Rows from block 2 of the text decoder, named by matrix and row number. Rows with one number belong to one attention dimension. Each number is 128 + 24 x the weight over its row's rms, rounded and kept within 0 to 255. All counts start at 0. Numbers have three digits each. After the name is the row's rms in percent of the matrix's.
# v: attention value (decoder.blocks.2.attn.v.weight, 240x256), inputs 128-255
# proj: attention output (decoder.blocks.2.attn.proj.weight, 256x240, transposed), outputs 128-255
v.66 098:140155120143152114144136095132147120134129147153127107107100114147126151139128102118116134089108115155097124157108140143103096104115106076145156139041148118113121118104118119109160135123151108175103164103112084155142097137138112115117178165131143136203148105162116111161087114128142160084132123145146099151102138150166086101139116131134101140154136064105165123117088083107133129125140
proj.66 101:095128161148134141112078155122081152124121138165112126165135133163113111113142124115122135163123111120103133153151121108092142126121092140103138167131154167128134143134120128119116138128122113186144191174144113158128164133150110124127131119101172155128144137133157177050142089141145118147126120166100131120142123152094139064115105111104113131118101146175088112146107121163083116148162
v.67 101:116138108101123118125126098115188127128106152169140094130081076119150150090120132127133085066089128165195145131143148149123117174147118139160125136069134106161122130096087155131150159134134095144129142116151134146117142123121148130134154140149154117114129108128125138135126107194124106109101127134110111106112117155126080152138157129147112094131181126154135133120138134093079121136118
proj.67 102:120084133118144128155146200105136093125091138138081146134121116151132116168122110152151139179145106120125135166137098129147113122128138106093124138138149130137090149171143124100148107101121156173108112157118115050112112134129129152123112094069142104096111138094108120090171098134125142145170108132089131130131092115105166105133111107128146157094070095135141139109151096116111161138131
v.68 108:124146140156165126116157149166095105129152154117089137145142138132137130132107134122132130145124132105154139134141135165144216098137073085113141072103146116084142138145117156131090191119087097147132136097101156124125124114121112161114148101183079128134143087118107086124073139127113137150118129101125140130159132117182157119137093151126100114134090136136117148127135146172163128122149
proj.68 097:113083081123140161132173133105131145110121169143145102114112149104119087112131140129140113157110130103188144157111118140135104147107108148107107171118172176122160104093119114097141125162133155137155145139111086141101131106098119116178133106150153098102128150118124068182109180075136098144133117112162155152107121186128095148118147137149143123155127134128123144115106165180107130089107
v.69 083:093161180130116108134171109138127130175134146132109122137166112136157115078133094139131122103141117139117145145122122100099136123177138104135131069139121188129077143083102096141135107153156127169109180144086086137135093114113143139138123073134129093152138099130118149115138108138124165087104151129108067144104133110142122087170095145116152140125112105075121154103116185116083146151122
proj.69 089:130114118129098160117104136134121148165189167102070123166166152116131125102130108115129135155107127155103125112145123138081100119089096146122143160137121129094125104132138176145083129081100099126149148106169102141130146111102147096117164173160151159104163107171131089081123176096151064130138111126169116119098145133111122110134139149152094096125127120159118119132154105129157122129147
v.70 079:124155057042127154159138122113179157109133148154108148113147154134131098132108137114152140110142151148148099110140156140137113110125171115115108151133115122195097123148140152126126125090169158116096116160166085143088142135152149102128139170155121105106118123173112151141114104083146156136080167146153149108106132101117086162125141113109139133103157120152131105157120133110141120141158
proj.70 086:140137189151100098154134122136155095132091132089139116138118139151141150175100122163120092137169107090127171124130088129070168153129120139144146094098101109107140163140077102164116126097075128112113135149131120072143121104110114108150116124108117131179107114110170148109132153153117125099159132137101119136104128141116151138147138130111121103096112167098122115108188085090103142140141
v.71 116:091105113114133153108145144099132134115082123143155107137155183102139150069086127123146124149143104114129070147128122125134142112125126162122137108164134140149140121127138100137121131125103136154148122187113146192153115089102169151110129107122086126101143119103126150145106150128111146127130127133122173074127125178089124139132156145122147136099119135105106103102132133154128097125128
proj.71 118:172170131146145168139136142163126122090198137116127129143097115105119096148163131108112124112102135124146143121110125150129171123116144092131135147089071157120134116155151087126112154140127140114119099095128132141099089133143109125132141124163108128127097125101155139206139157113119096150117115100105125162120127148099087140146166143206126149124144160128156138137164126140105148142101
v.72 113:122109114121103090178110121112153125130130098115111104140110105101132142103133152133100086149130108118100076087142128103141148168120138148107104137139100167122137152175087125098115119135143178094126162155131132169086104122127155136111119175097140105110125145156125128152127121118130151106135161117125151081116169144081119155076189131121131113120115131162131120142144125109102111155171
proj.72 101:138144149130127143151124071105070135111120099159168162133134053142139108150131127098111147127177115130124119129125143140154115130094077109140138113099117122109146099127139096137120133131112103099143121124117119117147129138166122122116131124148089158153128115133157135209126096147115132136116117125102132140109087128094143075199145149157128094088137153115164114131122132124168139148153
v.73 099:127172169114148106105119093117143118142137137135148142148161110150112141130120114145123141122124164124111119144117116147141115106079150166091130120138118130143123100133110134165092100195167121117101150148133106116117130122152134093132130161151134087179148100129117125115113112140146142110130149166120118093107128113149058151146163141118111138127107155107147165134129132107122108126142
proj.73 099:143138137121133120120070161156135125112173097128105119132115093111070144173161169125130115171141101101084141140117140121126155146135096125157148127101141096126154129131099118152127143118108100097152155092133124131095117163114131107138144119126109178144122103181136121064122114138150122137107066108104127115151095152112166076129137153135068117097111127133155139122159116122130145134168
v.74 100:119105158105150124074098200146093106158147083107137131143149135104132091176124140115112132103127124130108119158091149153126084135114094140097140096100142142103146096112162115168080157157140136131117090090146145130154129167142141097146109095137108160155175119139089086090130123137129128118175139150158156163153097089147158108154103131125096138134100123113145099149132134152163152098087
proj.74 110:179096066116142135174130104087144132097144134150129107136096144141140143132166138115130117144105115135157097111168130124169096159126130109132101141105102143172148123113125108123169140156181127121160158080165123177115151128134155127102107147159163143134147135119154100109143148138145130095097116157166141075123140127168119128092155114064151101158087139134121150142118170164115108106148
v.75 097:106181113113132106126123165163130103157125127141162112158130132153163114149101166142128116099112156154141113099097168133143105142179123112108083157101127113130125131088097125114143120177135103111162137082128087105171103125169155047123139069115118126172134125128135158120132079117124144074116114126110110145130092104149072086119074115125108152089120089134130116151114105114106125100117
proj.75 090:146113139150114079110123119120168079136122208107122132126100160165157148116112119137106080160105114135113122147137131126129112128091124109096120135119124183142109141148090150099154167084147103128136135132179162139111161143107106161104135122121154153128158138134141110055127173119128112144102128175143152075124074125125141138112120162141130128112066145129125140148134109123107140125144
v.76 103:153146145117102111156121155109104120145113134128080118103121113149098115117118149134160155149117138113130118123147157131129116139140147150151115144143132115118127143123157160117133184109140152114149146156130153123085130147100182144084094101117156116122124121109157156151146156083121122107109148138129141104138172138119182118124125138102156122114115157133121110120141080131104110129123
proj.76 108:113132079159122143107138139151133108136146111114131094055157105090154099166124117132105109102121171102145121130107161111136095114118077143119138137161115123125126104123119129140136165114145071074095113141107150100168135155140129153147145131139091162139120134118112104149124077113123137142094155104136129160107104162164152151151132163196134129140163141082144166096103139123144116153110
v.77 116:139120091145168140149111161117145102152143145125155126134141113158142160144096139115143103065187121138146111120140158085116149163151119088109139131103125106111087162100103141134142161106127098098179160123135107121132103140101123091111174168102122138083126106147143126089151109146164135151128117114114122134120130084124091149090159110123095118137115108142123144113075102135151128126126
proj.77 111:100112172133098095103144099127112126117077130157160142117113128154124115101145124152114079147143118134089161153152110159111132125114119141146079145150148149164139102139155132085147122109094077165184128111138111129099131163107149124130103121130175119137164142153169120116128137126131116138117139152099156117120095125116124049130097116121126097108105156139112153136167069083128144172146
v.78 071:136105102150094143143120149101173144123098117124165120118124141112105169138104102102134134110173129096097116141088114144061105115131117148107145097133117167122130086068115110124117146117161143125137136149128126138112148121161140135099121091109153120098124099094119137109167116109141152150123095111097107137110129114095159130157135110158128127125117158101105122125136131110150137113105
proj.78 069:169182173140128101130125118141110124169172098128099132144150166106116137144128144137123115147144120152070120097153148147138158174098123108158114098137095114108150139103109149137125139108094077146116107120114094154134100151067135113096116121182111112071134150114087166117170136138143095121127156133118146131132169151094115112107105127117107114119145101110111147134136146129153148150143
v.79 107:079132143164139135151091095144106124144125072067144139152110113120118137149149116141104105098125139144097153129100149098102094137143138120118147145122125125108134111055145096134101121118167141145125137079125088132191136171121144099091132104102124184162170111131127127130142100140133141118142087119117139129144090151117143110147090128110129114115122125121150082153154124125136135126093
proj.79 108:139163128135120124100146151075158128127145118149103128126152170165153132119079121093149145113137147171120129130183170144104074149138157110115114140116095128172085124095150131112103142137171086146118119174139124141125139160123138129093113143170151113101144120103105116068147141154142121126129129135138113055155185093137166128131130122106126105127118107136126160110134105179120136106149
v.80 100:136135142127070117147161117114159108118120146134119147142122139132163131146089137131161127124134153120108145093160139113164102095141173128147111090095121142089124155179141132121079156168120143112121172155144093151144078118157138135112125141122175080136156080177120141102143105140140146093100170152138112117081180086142112088161110104127092143119126142099139111084105136101116114128135
proj.80 100:149107112098088133115101118162123101120118116115153131131122081111152120145133166124139072144085102127122134132114119139129113134129094141137156147135110098125144109108124136132109127115108135094154129060109140143122118114129130099159140148120108164166110127132177090132096115140134133147140131082119142125116046156145113133158133149143165078105102128109178144166157092114140137121125
v.81 089:082129156098138132135155133144133156111139146096135137142128105119153131126135117162105121154101137144104140135072103087174128143120161140122118152150114136136114126157139145109141083150153157140136137161110104132117112082095132108142154114143109114119109163147143149157102094133121101149125144098121117160161094153124093142161137126063147114074147079149112130152194132133081138105143
proj.81 081:111150098114127139168091143103120121147155070125149127125131122172116165107167139145105146111146148111126079144105151143139127156100119160099149125117134123152116118160104147123107166153116158128111117100163121112181162127153121116114124127155102124148141124120138089153146137150122116121118115123126141109146152097099118133152135102143076108135130150130137081133158138122155150117133
v.82 100:133092136150098127178144115138125149111093103120108165156101119110132156109178126166156159144093111130124107081108142109120106156132100146137091133110124171156153123136147105109109141112142149103086148135148123154133088117155151142150104102101122127123161145121152142169144120136113131054097127112154144138109096155118146112100140120117100140158138135095125125165154121117109136139128
proj.82 104:139125162129144159065097132141154160130131112152087121101124075139137142152109127065130154103159155121132081125143140104134114093121134123125168133112139107123110105119157108114146128107138134094106167159102114114124143121151121159105119143158109169149114104146132125183162090175167138108138172119130121117117132082162141146146107137175120146107149106150150102140106112165144120105153
v.83 094:120147135156095142113139111117133102118126174117188137137132092110154119132131109101162101120129155154171116106109118139114142155154141126137130065078108147146174134143112122112128179113111106098096102116147160122115150139151127121103169128102142132171120093129131091092096083135108163138119100115142106144121132146128105154175108114150113087125155134124168158087170165116097123140125
proj.83 092:139071118111134114126111212130105144147102040155105115080112129124107102145112165158141118130122151128079160153131157142137133152133137096128097145142132108157088132138160161111146098093115154162123119100133110122108111096152117085130118104171098121090146136114131129116152171168111131132154071094149120055159119087141145151136117131166153126117112107135107147097123131173153142097093
v.84 099:153130095099090159110123128128136134109136168133149138105105125159105144109125140084180141090154134119150134129155143129132162100142083108127153116134137090149101145102137132130150136096112096150147133170079124151119122105142103136096160118126133148110076123138146132104093159112112113125124136085133128141112176140142145103104093114205141127127107117147109111066072143119180133100117
proj.84 100:081102183130150116111142113136120144114090162170135121182115132070163095077124111154134120141143129114170167138142113153113132119119141109158106135136123165097147154147131132093143127091111155176157114126144122117107124101122151149142136089097138116108143150103140143141128142125089115126152151171114157176098135137090108155101088101090109163123148129120117088121155102095113167149100
v.85 124:140124122170117104117105084145147134111138146136170107159087070112174156134136116132132095123083139176144113095090090127127152165110120136107133118131089119164153109167130139128112158154118112109114137127153150135131124136109167121137142165113145146110126112141140134117124123128134123125122116091143142118099141135161086194128131107139160104108162137112166137136159128092124104166130
proj.85 125:100115133131136097138133163104104106164106054173107150115108169127122135117101152148147134137164132103051138157142140141168118160139116109138098092129138132155088147152151144101153138131126178145110124117115100160108134144135115106129118121175092116116145103150084130188149101177148103104146105153104162146165156101124166115136124154154123148091084101131108129090115126152152105124143
v.86 086:168097119096118140127099149139103135117157114116121136118133110137137074127127122126149126109151151095164097101175139176148136120136113139118108130158161131106109109156119163095142121075125155112132135128109130126103149166115137136163172147153117155090091139130121126104149153041156129148123122109180136106146147090119157154058143111127143119125150147139126090103131111152164131125121
proj.86 077:108111112177097172134127074124121164125106111168156127089102154094096155167100106155147127080180136091134163140102112106101126119142128118133131076126113126134155097112130111172159112101099112115104141078135141132134134127135109135155102139099126113167139161131163093147116136203120140110131108121119120139107121122129105150111117098138116114135118168116141145094146125101128092144103
v.87 103:149115118129122163156104099117118149128110138141120159105125114118088112174175120090164135138143139148101141157132117170120152129123164112141151119095091119088162111143094137113187127141097112152097146158166087166103128139092131145120144159138144135119124143135100090123156115108124129138124129126148124096104165083145133203137127118115125149145142174109101135130125100085119125074132
proj.87 104:131105133141111096125080121152078150133122081117142129088140136128111117149100143118172137120116106128124163128136124094118109099138131113146155143152123121085137143091152145162100136116105116122123153164102113145162117127097181103148129109108138111140119141137141146110148071131116129085151145130106101124116144109136140048140116102123136104153127120138148128124132114119103081174112
v.88 105:129130078174139110160095136139138112130133128133174147137110121142139157094149135116141151161137133121143086100148111137143194161129119129133094156105098116161106115147124140114102156162099118126108182145140121138098073119113143134082122140104135127093151155102110149121164159112125149072115087128127129100098159131150077148089110087088154117155122143101125133150126111115144105138136
proj.88 107:111146153139111100101122125147124172135103093153155108109102138102141167138090128146130134117161154100123118144142122097151077121122130120113136123113119146127119155139152057154155091112156133076108157147152126158105137140148147119123151117145105141124188097144122120197145079159128084130134157123112100147121114104168158137176125145172130105117119123139131097124111135135110132152132
v.89 112:136166117126122104135163103164139115085131160128147155154147110143106191118149093100138169140098147133139114149169122138142184175140153071178100103131132156187135099155125171104108147149121121085075112148160128099093121123110129139130133128107090131101148114119100128113105120117105146118098093106123124084120136126107145175124132149106167149154127185132172140082110101101131138140155
proj.89 105:163073125130111126124142135138114152149146086138132129080154134147117130121093116128148158123120168091116157156137115100133075132134123148120100129155152091117103141092138123152123115125102122162137141137117120111123113134152147132148127104149104095166137158105126121163131106121133089126126121093156145153085114122153141105131125099199127115135073092148084121078154137132161138121142
v.90 097:118077129175128128148160171151128134130120127147090103134129134119150112144118118145138140158079138150118137100127074144109139172101139126150089167167114100153170127146124142109142163135098147126166107177141144101117158117104112155147114154123137132092135101118161126113132174108123107200096122117101121108114140114143155152105151125126133126118142156099136137132131106104095124136117
proj.90 098:144144123136111102120174135154123110137117129110153137096124172102109129129118125136128085118103148127091129120090140111132187121139102117125110077147138086145112144137133168123109110148116162110123115142096120128155101136145119120109146135150098122111124173135076159210112102098111127108130124154113156186092139110181127138140099134177137156106144079126114125142069164146155114142130
v.91 113:127167137102125117103142149124120133127091128156156107133104154147115119097114133121115150143098119105148128189164150182103089138150122100084120126112197108121112127073132109145139127138157113146144132136135159123126131101139155147131108073164140074115124128082125134132113137122148124100129121137104117153156100170168139087134106116124173122127121098146118167161119134169092140131141
proj.91 112:141116109120132173126128147105207106121177186104087104145160142141155134158133140137135132155103120133150088132132107084127158105121108127119127134120145180146177164184078157093136145119170148143111133152141141092108159140109114162127144066097137146084109113164152128057121127102136147135107115161127143156084121165107089153111103113156091151145101126122145132105138158118110144118101
v.92 095:137162107097165107138099102125145120133157121139151100120119143122096100127157151125096137087152111113125119135126155143141121126139163127113138118122115103141141128098150132148129087102136118120121104125087163118146158153165128102109148139134115156156046140114096151145083137142138121127162087110126108096145126137126091117159095127136167156096110121160129100106145137121161152153147
proj.92 095:105155140088120137119141116077119119152142112140133157156133160143123144103140115143118136119146139120185149137134142124110152133110137157153150139116091159107142146117118149127115110137130102150124154121179113094109127112134111150099175092117126090099158154131098187088132178121125141144116102154116083123166130149081149158096163118112110186127125150127092119149134136083112146097086
v.93 102:135132086122101153162114140082085123135140106128095136115128118106104117152148121099153112120126129113127074097118160094136092127148175180124121156122093134132138142076111117125126117106111172133139173118138108178152118100142149093111170130108130121144139122173127124155164107148132159119147146122128160150100151091108093083117119096123070104127139073148123118176116132114111120123119
proj.93 104:105123178118131093111096128131149106099091107127159086103104093111159089152122142129102101149156100131110147139145149119145149138144162122126111156123082174126106108177145076122141137070157092092140105123172147116135119126106142135128131130120102137114168106093139139091148128189049143143113140148130097079121113138158153140130135154124143129111168140096137111157128135141076114125101
v.94 084:132133098130129143090152207163189145102124157142127112134144154116139131126111109121144152126121123170156145079127116148155161147175149118159121138104131124099111137155164124113138121182095104105072128180160128096096111105115112146135125147112124122124148157164138137124133155130100143104115157142197120114124138127153129121132084131086102158160182093119117137124102120126115130117098
proj.94 083:153062127137089132116165093138137116143113096120140135098116125173135137119131076172166077113102122088098110145130099121168118121137124118135123113130115083134109123157165131144107099124132153125167100081120117137123136118178164142170149107152145104138102138111171106187114092149132108130127107085143140180062098081169102140148137137170173107129091092111125120152120117150130107124155
v.95 094:156112148104070131155122145126104147117145161123101135114144169107124094099144128128145151120146115159141152131099150150176174106143153141126133109125121160114082158169132156144135113113107148123085144172119187156142149160103135131144129132145097125117111117169145156102102130141147122132157135104156174122151108158139164130098091109125154101118139124112087108099125158173144092138160
proj.95 090:114115095105125160139135109129126147134109123121137124126119125113152104121106125116100109113140114114196145112112081116131114159120143140162154116119078091094147104131157128112083087163122148089117129127163095119107133117161118119138131150156130119166137152129139112148111191103064129122112150151152122177110160100116101152154196117155119132152105188113129112122143138138116107091089
v.96 099:176115166120127143176141087138154163103103134147135112134065134121138143124132100133124117115095128156143149114083111063131156163111151103112097129123140146138151139140116119138186155133147145140147143113141144132118157137152156134143123114151128173129107142128082140108168101101111113150122117124126142128090126136097113123145145121170126121127070150114143118144115143096157151118119
proj.96 108:110116125159129121080088137119102091127142087129075143106152172072103142157149129091177102164114148084147137164145178148120119102122143118115074132146133103147149150132123149154126124112115075120102124138097128111152099134107153125091127149102104132152104124117104138145113131102127145110149112072144124137124150117140101147139086164126148114130144104124140154133119113164128102137107
v.97 098:115143132139117154103124156138169140117105131119147077100116144134127129131113147126102130124144147115126158129144138122101107114115177101135123156158106139146148083161161141119157143094155097200100102130130125118150092118154112138136127128152111116100107104138097144113142105167108094127121160162084150108140170130136192116102134102159141152140135134149130124158111167158117128135116
proj.97 100:110112175136149136117112126151110116109120145121111129105137135122172113141154139149124158078121139174126151079129148108075133130134154129086075121125087124152108191156109131101125080124149102116099134105135133089152125119129127094133123094132097122138140120153158154130134119071139161123137137112127141182110126143098099133161134124102118093158125104111120145146127130126136116096091
v.98 085:128090127136134177194122152178139108119125112134176136118098122094128113121150135095128145129098064154129136104148095094097142110153092131149123126151126105152100113109118130142165117115111173103170151131128103192103103128147172104096118119139099151098082124152156163164146144125134141144122106119123133125098105120156131135118134132112086156128120152155112106159136115148100114123155
proj.98 085:133131132137123106120139144125126100101101130129119118146113133142151116111081119110156079115132128120120081088117151116153094132134127147124141127119136096155123128167143153109097115135145117105133128126154132109156142123114147128118155149139168100132147128077147113114121105183102153113177172173128135183096124088173129105100079098123126120099152119111131130088141152135138134099107
v.99 092:091116113107158126156120191090118133132131117151123149109116157098151104137115142110110158126095108106134129136112162108110121095156133142123144142119173092135065142109147120156124091150170149126155129127102113084144142134110129152150164152115134135171093152146120171140114154120111136126126125112142132140083133132144107136133161097134152130134126096112158151158137171123115142149112
proj.99 088:142165094119103119107122159099130082134119152129114099162155111112113147104115097150103088153135119121120071110170155121112158122130131138134166123107114153126120099158115147105142128128147122093092153122164137112136136129087100144146106129114118133087119101102108134120121133137139118117164141155098153125146119167113185147119149098123106155176175145136100143175132144101119115121111
v.100 082:147117069145147090106144167097097166116168127121084099113124170132147145133101099138088099128124111102129105152177134126130129089098163146147119150123155114143112157161066174121106138124097130101103149135128136059117122098081145139074124087165126127115119134111166086117127129101176117142103093126124205132141108111135128160138133100113146132134150093129117137157148110118128119103180
proj.100 084:074131166072129109141148083134154170086085108129159149124162096120109097171134146147088148097090116110127134128113109117147127131169137142129112125132081154135181094145159126101156102155159124108111097143125138137105094140108101097128119147114173119140145115168135111134128157098142142143118156111114135107130133166133119107140103136162140137156157162156118151162107134093174137107130
v.101 111:133136106117134072152164153103100109106141138147095121161096135152132126126139155131122093125126170134136126128135124128120124152136142140132138135114161107083110122110102146108106132135081170149146135098126123142144126123119114132164137156135162114184113141148147105092112082083163135118127129110122117089114129164158082113088133116157142097136116132100123179088109105085119124144119
proj.101 107:103153137110150137112126119140179120140100122142154109114153139145096139147094109094098103140116154139111157156163108154096182120144111116123097132170158107107167066137106129143150162179125107133120179152117134164126064166080189138150098107104117144095117106108106145129111158065114112138155082130121120096159106127099143113157127164114094120124134137146141116170134096101142120118146
v.102 094:150129157130135138132125121157131123133104117117129124092114174105171138131125109134164106119132105114096129135164106084118108127117129141117146135131141110101142145131125145167150119120154141117141150113157149076096132113077146143129147100141149132129099125110125112144131143114147102133114156117148140145069141121080144152114132058187197116155094118116181078087153112067106118113126
proj.102 105:155104110151103133105154124128100115092171112105127160101188175121103160155160121110133119162129162128082106123094128103158127121126142137141061143155112152146110137104121144118152140064124096095117115158114112136123147127124114127118118166104122113175130146107127159111098153119131116117123080096129160094163103130137144106129159142117092137162138151119119127132119135175142124139064
v.103 103:158134098160137117101129138124135137123148100080101107125137117126107118099110134129142165099151129146108134150135103157114127126106125149146137123147112145085150143083098125129122083136112099128080143135143166079131148097114118130142128145168138112180152115093123149160094119105129148143138129124161131165136104134081088122164131169124156114158103095107106123084141118188122120150098
proj.103 107:107095097109171128145098120107124138144168109145148124160115121137125118125149123130116115109096154100108195183126143136156137126138158108114113132153169116144127093103125163140153123166133160153157062110120137139112140133110134130114129092123138172116099133145099144110147147112135133132051094095139120116140127144131172149100114120128140126127083115149091171127109146128139128126145
v.104 094:131086121122189117088169131111140141068141135167103088123105135153122108148098086038126116148130162087127100167108127101144116109129115120125152136148146134093123139153098113146123112158116146151174095167141143115119135102097140112142135125152098149164095116118129092110123126091124149176144132106153150146095134142093097143086113088156100108152094095131121144110142137107146140131112
proj.104 096:120098133130152128158124116094127116111125136116136145126154133128151147131171131149071138143076097085093174141124140139129133129149113154141081132132149140123120103101131168133085128089151142117085110118139157110137098131104149139106123116104153137120083140132087136174110180126119121133104124121097131117142142110108173106113116119160113143171146165114154133123155147130131107143108
v.105 092:086098141114112147164162132124142156146114200110148152204114132158109134120166147093109128149130118113119114116126112139121122150118146110153124108097136114123128130135110132092137127153103160154124165144124090161137120114082123141164103135084156120131137144167134119137123149101118099146098131118155082078127104147094141150111099130134096149146142129109088132152116133142183143114127
proj.105 097:103154157082126146132109166145103112149099112133127155121071123089179143143097105094119138145163152131123127143165122141080133112144138107121134136111125106136166110141136105145127157145122099142120132160122145124146102119113148163194148145134133146110129123105081136116112094094106172134147146180126096125135146128107136155144083141145135108088141151168139105099134148140144107111070
v.106 101:097152114105085134105109154193186134113135148105132115095114134120150150119084092113127115094102125109094114128099099099127168132128104174107150124146117076107147115089112142138077128072099118165148123094127090128114116133108142106133134115110109162066164110116139136117140087177158109107161147125168150128129110103152153071147129145106129124110146129116088132105099135197098144163139
proj.106 103:111155128127191131142137119132129125118135165121159150133167115119105112115108120121127159104133115121085142092084087115111120153139114136105075123158127112130103138116122104138108159135153148167147154125099153137117131125145172147122135124171136148161135176098134146141133164129118113142148157131101128115102117116126134104095084116133103128074076115144117111141166115100129114139128
v.107 098:128089156117171155111122118127107134151156086086117144115120091151126158092142148187122132119128136157167102129156140103142157122145149130130128124132140156124114085107132125112121160173092129077133071136149102148119136139129144156109135090131156121131153141142144107138169112125132157128094147110106145103110122101139140127120155162062117148094116124170126089141111089063123126118141
proj.107 098:126159115135086117102102127140130152086128145134134100125104127126143132140099145117108117092136124094157108145121133117147069112087071132128135106134128149095124140150091099178115114084125102111111129143100123142128137118124106130145178116146136091150160141109117080146157143140149103095129125112161126117109155144151136160124135132133129117145086145110152132125150157114127114151156
v.108 098:109075096096119155142153147156133100158108102088113125149088103154142164104128147129121105150093110080134103132127120141126172083139124135134127138124126128145158087101135153110116166141104161107137122152126096127128135134156128099145147136114197148106155118112125143091129119109151135168130137131138156090123152202163124136117185125114091089068143130135098154130145133091138160167133
proj.108 098:118127134122157159131129141174131116119103188152094128113148084131145139125125123133123151094135148102114163131119122083143130153097108156134117123118130114091080129179128111112131132110143161153120137152099121077126122100089169117159113096134129101127145075157145070130138119158115121128118175166103150109156158131133130142133106156132156141145107128105135139170134145068156076186129
v.109 117:107146157139107130112117102130146127085127112132162129142152109100136114168083120106127130122141118120097098139075100128154115129153084130104155100163094125140154155122146060171156123119116142098147118159112149111143140146137140059120090098106094156134090107102124159142167087188122135090163099120106111163140101115151136095164090186119090140128121137161134145110154129154097118139103
proj.109 112:122106122135149115174143169135115106135155136109086123124089141194113104107149128135157157113121104149100124113113105168141136135146104118170164179101139079152089133112139148115073130113116171155130151074116146145131158103155095146071115123170132158116167144138151118133110131160144086099170120101123131159146126100130149076142132101133136130108099107153130089125102159138097128106151
v.110 093:149133150155158115150087123111149108129121078117154158123114137081122088132111143139093149172124108117093116109110131116126140157108110157152095161131125157157156115126116096117132159104119115068141119085121172111168137101132124082109147100146100111145112121145124137141131133148151129086137142127117139124150102127164132124131146129095126155105138113148114120138160095176089082097134
proj.110 101:071142153107120124157128136129123136109132142140136132152082116169120102138133134102116083094150113161160085097147125152118136134155142128105151128127125146161109131121089158125137113164135112107112139120139125150127090168133102069100107148137161138134163120112134102139149092097130122113158078105172120179147119138176102115146127130094115125129151138128139083164139113159129169101141
v.111 110:147105115110164163149106128084159118121116087159116132112133120129125150095135145120109144138147081154177131106133116117108148126082091099144129138120123167145106108113100153088124135107152125146107115123163120083120136100147090134150099147130147127135093157137102119120115126059114150142123202146139154125123181164087119126136142136136126129156107133140125141129133159105173142112123
proj.111 109:154112186166127159144098109126108105186144124134106124140131099104162123123144138150134125105117160121144160135138208121134130137105134156147116141117116117093128149122123183115147093125145137113114118112156115099096086116120131092147110113112120139111090099127179093113147137162117130133138148167105198192112140150148121170092152115148182113173139167078108136103147168153138117120122
v.112 084:110126100095126127165121122125103121123143109134153077170112122112111126076160169129062104097095080145141173124149116143095121154128139169105137085108111104090096133132099140103131129139143121142114158141154120144123106138123164115135104141130133126151145197133136103103114158101136128141144167172165143103118099145049126112147170136116113131170088188134121121141186105111145127163148
proj.112 083:096158130110127111145132146116184129111111149153086101118129107090151128096109117175127133127108150110143099174117092114139096147089106138120121171112156090128150121155116160108187092137149088116125137164098109109142127119088173211132132105133131142135125082130135090098131115123105108145145148162107116155106142130138111167090137116163137175098106132149126147124113143135114110115091
v.113 104:120116127134141173135151168144121122106138099145170109098116132102134065119130138105117162149127121124132086136096142135060131124140096101120121113118124128156126129113122104151134131160142171104129152118122127140136110167180112115124149110156094110127132117158169129161119125109124148181126132100120165116057145158158150145129135134116159141131087086129119139160126160148139112128100
proj.113 108:123161143110121081124134156132127095111141115141142094152112114157127104148111136129103061140134080101123102087124146115141124129118132169127152144131121145158128140170146119092130113115112120114101139097142123135134125151123117104134123148096177142107108082120150104150158131166101163091121159139145167137124138100133141102117116078127125146147151161121127133139135175094098154120086
v.114 100:153075189078106163160122156134167141136148093123148101138125145128088114140157110139117092134112121118101157088128139104107140118099127128092122109124131115104121167110130139133122121128099133149126140140190085118115150152151061116178159152150149118159125112132137149115149130070189133112124159093133134098068124093159061138141162148111139139161118112121149156135109116123175111105087
proj.114 101:117145092139148110102099090143112128145097156146127104162180131136107127167106120105141136120115107097113056127092136054139121108128114139160151130149116126097154079106104126171144109146125146135091165115157106124118119123111143134118122141106090114131087120133103127067077130134113132124121168137126121088112143092110110120116111113140131152130139158135124157123118129143139125131146
v.115 108:129156121119123149128130082122147128128157133117120114119113105095127127152134101106109133105153151164148084199149119104105157158128104099109142157135132149131132117069133113150145087152083111130122137144123130078164144114060156083116130104133119131165129110104124105121103105158130133138128109116137098168150116125125098083122100147151117124161107121156108138099126140134147131141139
proj.115 120:151126100158151138153085147078140122131174093125111162141102120152176134123154145113111137123122126110115166149112129173096104133103186118131125147114099139150081099128127158178151156101141141154178086107140162153126140107127135148153153063104130137126121152100147131137156134132110099125095127094135130126115145102141155121118105092124122083143079124112098140127142092110131114083151
v.116 095:127118125117106150152088093131147115116096148111136138161102105090153150103143121127152130158138107166129114129132144109066196105153141114139116143114149133112117110087114129118157175134146094103133153106161142182130115140116193128108156119155140099129173165103124155113100098133088114130124156138154102112133100122122153102122147135099131136105161145148098086105132120093176088112141
proj.116 093:114163172135114116127137152131095156135127112155141116159111111097158160155104112072157084138140146123114092133121123136136083144108111150134122140114136118155077156160144119120107131121112121112113120177115119162106112147101163116104139108123129114113104099073145099136177150128132129088127101127154142127121118089192106158133127112126124139103098105145117101122153124174120134152132
v.117 095:109077117135126162146136140156149102188093168108128132124141142121142128134166159095152114154117139082096101133169121156124147100114137134167153178112132110169135156131134145123148144145191158147135128127130123130119137080074137106099157123105104071130152126097084108127102141121102125136109114143129106125143145127132142169126144077136166137125138107100139125148108158144111136098122
proj.117 099:179076125056113111144165122103119144144097099134124142166146173153148127151138140085151106124200152171093107109126126096118142127123178119127127091099096152122109100120176110118159143147123130099125120139140134119156155125134135131161102122114128123134089120156164141150134112113098141078105127136131135100147151114128118101183131106115121133142150114107127119084093173123147135146116
v.118 096:116102136158146174099152098169163127138106127135107105109074155157142098114115123113139139178102105185068092123135111118146090076135129126118120155150122143160102143138128113115130131135105162102114141109121171132122141130107149115130110114134104124098127089147163122166138104102146105111101143158127144144108128095121100114107126120142137128088168100142084128151127113105151117121139
proj.118 095:136112140118113141123142108156124131063153092151160136148108106124113134146128128121118108105138161059064116071113126198081122120135141142083096144129119105129098119128147124109097107149143119114138152142147091150083134134097120112121157146174152147161155137103098138134125147150152166101152114123123158133127116088140159121122102112133075099145121135119155120113144153170124092095117